From a checkpoint of a small spectrogram autoencoder.
Training: adamw at rate 0.0026, 9700 steps, batches of 128.
Data: trained on notes from a synthesiser with random patches, 78125 training examples, 15.9 epochs.
Rows from block 1 of the decoder of a small spectrogram autoencoder, named by matrix and row number. Each number is 500 + 50 x the weight over its row's rms, rounded and kept within 0 to 999. All counts start at 0. Numbers have three digits each.
After each channel's rows are labels from the 100 clips, of 14976, where the channel reaches its highest value: "responds to" is what is common among them; "band" is the frequency band that holds the peak. Only what is clearly more common there than usual is listed. The data: notes from a synthesiser with random patches.
# conv: 3x3 conv (decoder.mid.1.conv.weight, 192x192x3x3, each kernel summed), inputs 0-95

conv.13:601496539550526472503503455553551524532561512564543551587548525545570497480577560524584456491450418488529463501494497506491550414468489489530657508496540559535463501545606438486580452484584523464498523517454563500445545512470474498489491509605485501535516525455541480556600589485515555487
responds to: glide
band: 500 to 1000 Hz

conv.31:526527517615519540637551635399365527507567554493577504506514556487462573388457562467561584497486503482523498394466474469473486476498413471481483482488467491478441504474567570499458452508540307408470479303483531484474498484517459468520471558499492501452499495489497486508566507480470476501
responds to: drive; bass register
band: 250 to 500 Hz

conv.85:521467524555562427504478432547541470560523436512423512403547490473547436372564578522570426479505471518484487436521494551490479524438445493473566568531510528520524562514520421510532499527490420485495634443473481538490530500429495498513480482609536475562535485512453501526618557529513538506
responds to: pluck; echo; drive
band: 0 to 250 Hz

conv.65:479490424538489601549506436510497565530515554469521537521554442445482571494483522494553487544555519487494466518457462568502490532390501475546529631500487531520547486481560469453600554513530493498582432492477530389556428449425463438423415463529509509473469485459458472323562516454422431470
responds to: glide; drive
band: 0 to 250 Hz

conv.120:480520441495504541530513557511516540539459545455497547444558497537499476492357561389469515488517524420550483484473542456545374519512464525424440488474550416494547447483470513521454514434540502531450508496533495481378559355468459522500517513465531501476506502515465440483566436533510467415
responds to: glide; pitch class: G#; triangle
band: 1000 to 2000 Hz

conv.155:630497506549453458516516443522483480536496457625540500529428468507513474473567496564546469493365356515511487486537470500500438357502521528498570509478426464512465440498484440442556469500460476445559509478511537480375439515465491467509502458503505513468485507486471478527536522492486489487
responds to: pitch class: G#
band: 1000 to 2000 Hz

conv.187:434450452484489471509382549497521499511408574344477502451577449551530453461490551353540497484551572500519492469514510569515441545582458484493507418489566526454549512474542496501490521475462509546488518487472340499433594470539495486475471517482472448532547521506474554453523501536501490487
responds to: pitch class: A; square
band: 1000 to 2000 Hz

conv.44:524544455537524490484562526539545474539491362489437554490523490457543482462554499452485473398517473481532566502503471428426504562561496396509457568391559469450428514530472482544488546519512486518523484491507547496553515461584415459483495520508550618427577525454520441432593488450495481526
responds to: echo; noise
band: 250 to 500 Hz

conv.128:611551490514526489547555429513475415566482396594510539414489467489512512475513493561538507529364279461490485479442533505456482374475523495446471542451360469483465434526462468531551559425455456497586500465580575483461475472470470506547558463495510485465476470449486478464546442482496461482
responds to: pitch class: C#
band: 1000 to 2000 Hz

conv.79:534414375486538458507506476492477568508378531518487449492473474430447421489477528533515461625523494466439465449479530530427484472501498490521480346518464409482573466503489471488560487579531495522469519483594447499496563589408363530515458497532435503552520416511426563497545470572538489470
responds to: tremolo; pad
band: 250 to 500 Hz

conv.154:521536614498505471488604548532540519537595583473550576487517504512543513489442480470499496477466492478498472540469439499483452513498481498481534528371490517518552474492501490477525484539539515515481566520499464505469521484488234492522518493494211428511486298477496450515540525524533523551
responds to: drive; noise
band: 500 to 1000 Hz

conv.153:595535475502471504448590450524500516537442444555467544452461470558497542500455473583499463498445405517502470474403512551506405455471474510510532439469368517584516442436418467473500534488554489523546503495567570446450444491527539533510580542370518523557473481510484542484508519510503471517
responds to: glide; pitch class: A
band: 250 to 500 Hz

conv.67:555438534547484424510479449498478524490478452534539502592441483498537450416609436500567486478421398493523515473488485484500559351527521463542525522494478521461473500495493434432617524553493474437558501457433471582478508533481462463491414449596498499474490516505492473482542499450510562524
responds to: pitch class: D#; triangle
band: 500 to 1000 Hz

conv.149:568397585527566446480464411502524400471428450497488562413442533469507457492409481497483506463486443525526545489435491512500490439450494476524457523504402517490511556468474493439491621525432487518497487507515517562457454458458428458425495497481507521520475544526546517515517576470477480447
responds to: pitch class: B
band: 250 to 500 Hz

conv.134:527603518484467499522504480530528468535497508511507512506508456508518540481495528493534471498440438449501357481441529508516343470538523508322557476414316468458512303557489486567511482493538489532544516494495481454527398446473488448470516534492518515531489493497463513485532499477487534502
responds to: pitch class: F
band: 1000 to 2000 Hz

conv.43:457439456525533506543466533520543536516488603398501506542578481505512479475431538339500485485553541502501536480484488538457466510521461480555500511552524481531530528465502484461506510520485503527471424511439383515432461482466517434460447507548502481479409521536499517468511540448461520516
responds to: pitch class: A
band: 500 to 1000 Hz

conv.99:564545487536556483528537575513510491509491489552525556518504503504518500476450516425534443445465475478505515477581541427490486544517490480407470457457434454418506547570535513613465590467538492478462508492517547572422571476512438527541483482543431663495548511527604527535499612504463514428
responds to: swell; drive; echo
band: 250 to 500 Hz

conv.96:535514582532542438533550560509513476541559561455514472447522491513509423471397552397533490489432502536506405484602488455481391459445518520468519439501414459517493523474518475507520506579496492513453493496507506595577545521501514458555384491526503494518392456453330541497538555525480441551
responds to: square; pitch class: C#
band: 2000 to 4000 Hz

conv.164:464487510410548465347416483612614515575454509438341560484564432569589432561527494519475306514517542536460515576521519563529518533484525550517508489531546545529597492491466314513494506468487579500493544581514385443526529512502514520499513456481535454513509498527487514502527496504527484488
responds to: echo; noise; pad
band: 4000 to 8000 Hz

conv.186:459472407483478470457399368494493410492458417413445487351479413489478379481495483526498496454501495515520535500495501494469457543460512488475511501602537558520487449561461485545534586604559483479549556481527469510520432465397483523500476504394511605502476437434423471488538581527483535518
responds to: tremolo; pad
band: 250 to 500 Hz

conv.91:477532446527529516517466542509514461552437485418460529318549469513478571480430528447468484490534511496511489505454514527454448568404480502598485478515549548587490540438479503402442562525571493482435421492507466476556467528496516474492490523488495521487526497471501478537561582453509500546
responds to: pitch class: E
band: 250 to 500 Hz; 500 to 1000 Hz

conv.110:471527402515508449481507510529527543532505526517515515584533531474538502499526528465525498432571423510551505473462490388536430446480509589509502416515498362480544480482505502465490365443504512454500495498508477436382580533474572475495500498543470450486416463584577556607510428488454472534
responds to: pluck; drive
band: 250 to 500 Hz

conv.150:495506578505500457532490569485500419513458485499546433465473491487505457489449536479546508556343504473497293497552483538491399516531517515413526512472448454513488479513544492447515534544491501539528447497434486548531459520532472455425488498514503513543432527502525501538513571502503531496
responds to: pad; pitch class: C
band: 500 to 1000 Hz; 1000 to 2000 Hz

conv.51:505541437558510474538449404500500466517427508498529517476508491479546544516494514454561503501528425461523515508372399488462395451455523378543466506468531535427395449509498487471493496522546489480496512505444435419634365437375530501560476501515495535458456541413407480469518579467384572508
responds to: saw; pitch class: D
band: 500 to 1000 Hz

conv.102:542540562521511509495499562523514566532582581380470518631552494529539494478451508351509465476413513468494521500577375441496463377464509461475503503500526512446385466587539485598511496477550517528498511503540495462512524455581437541584390499454509534498489522553543482462534579450473514501
responds to: pitch class: D; triangle
band: 2000 to 4000 Hz

conv.61:481452500561516451524430500523525542519548514403537503464522464512524451464496501414514498483552532454516461505527462495444507498432480457595566484511581559582420555497525501415535542610511487442460468486410425457449489562505489440553402478492516535476503501449539421538531595509504541521
responds to: pitch class: A
band: 0 to 250 Hz

conv.15:491533568535505519527491565506523506511547630445502499522546572561527500485446540310513492466521539494541414520509523477494491523373475520459545433481582485457485472403515504417467517460483526469375420507431425514459547494515489547447470509432478481505506532505553532507579486474513469509
responds to: pitch class: F
band: 1000 to 2000 Hz

conv.48:519409413574490526509589459519501515521469414486486577556519490503482503473452490503465506469532442467432474471380406541416523489505455426585444452496371410559391500448492497479510468545541473462495453482520491419480484537458473530566481523400498595519501534441438521489569547506516447487
responds to: square
band: 0 to 250 Hz; 250 to 500 Hz

conv.33:538457499518560515514465481509509487515517515538487497560507514457505483478430497449509481453474516590479463484488469627496460505499478558525493579557501543522501531490497488502496470556476496539512507500471511441559322535497578234474506490498470430398347600613659627516455566450423460471
responds to: glide; echo; square
band: 250 to 500 Hz

conv.125:503518467518521483568518472478469493517449469526539517567560503477499503457448499439485538425464477453469374453478428423493497421437488433422458417454456419638488513383502526493489478445465464516524378452493431463528531540452484462471489509416499500528465523594504494518511459540509435515
responds to: pad
band: 0 to 250 Hz

conv.70:505521503547583535528496518498496563558452471458466578538577501492476596480420536458487459491488491486486522479515518470514449558506410455496460468473473535514483490458451460439418481508604486493462512493538462425588433509506448421539530497499505500518547433432436456468516491410442416515
responds to: echo; pad; noise
band: 4000 to 8000 Hz

conv.185:470305468562553431507409442515532493504379514496516519492477503503520373479535482525509511548490513508545496427522505565527511480485504547526474552525488465508530602512521458448488512555464487552492546502482442578500478505485523532393475496612531487479433486468459486457477464493463507598
responds to: pitch class: B; pitch class: C; triangle
band: 250 to 500 Hz

conv.84:553484489496481483506538440513521521510439599415521502544478509521516488488386470391510488505491518429512452473414516458465304414503468526429552474480430542435485481566499480544559500546492505503448458506503507511470435471495508494349373502481507492520405532422441495481559496474437527494
responds to: hard sync
band: 2000 to 4000 Hz

conv.139:454556394547542512537528513495500521495460440439480551624567513441481513466438481447513465539569533505543481497478539528501559500552444426517407549601505495521486446480548501596522538408492484526479449491538462542408493496474484498446508492466488473559568465426452504423562531395480522422
responds to: swell; drive
band: 250 to 500 Hz

conv.42:488509450578539511473452454526532510499452519438471576606516509504518527471479501470514462514594538436495556477306531482470478431515438431548489472526498494433533508499497468499515474472472487526517498497524478426477501420451474524459496535553495506508555462470544420497608447487456524511
responds to: pitch class: C#
band: 4000 to 8000 Hz

conv.81:522483516501465496486522426490492541502555559491492491591486518536517505470516502494528509487439457407493499501446421481473476400501520465538535454470400545461383414434534476417559512572493514532538504499479459440542361526574512570491459503513573461577443416332467471370532477426525510564
responds to: ring modulation
band: 250 to 500 Hz

conv.161:462628444476507509550597544502488568540519495455454461465538502541501536532505586458511494501479467472553446518463432444454525525517553479475512476532426458514489404522507489510512464497560529503443447516501411372549529551541584511470428513487472510384444501494402454478514419582525461659
responds to: glide
band: 500 to 1000 Hz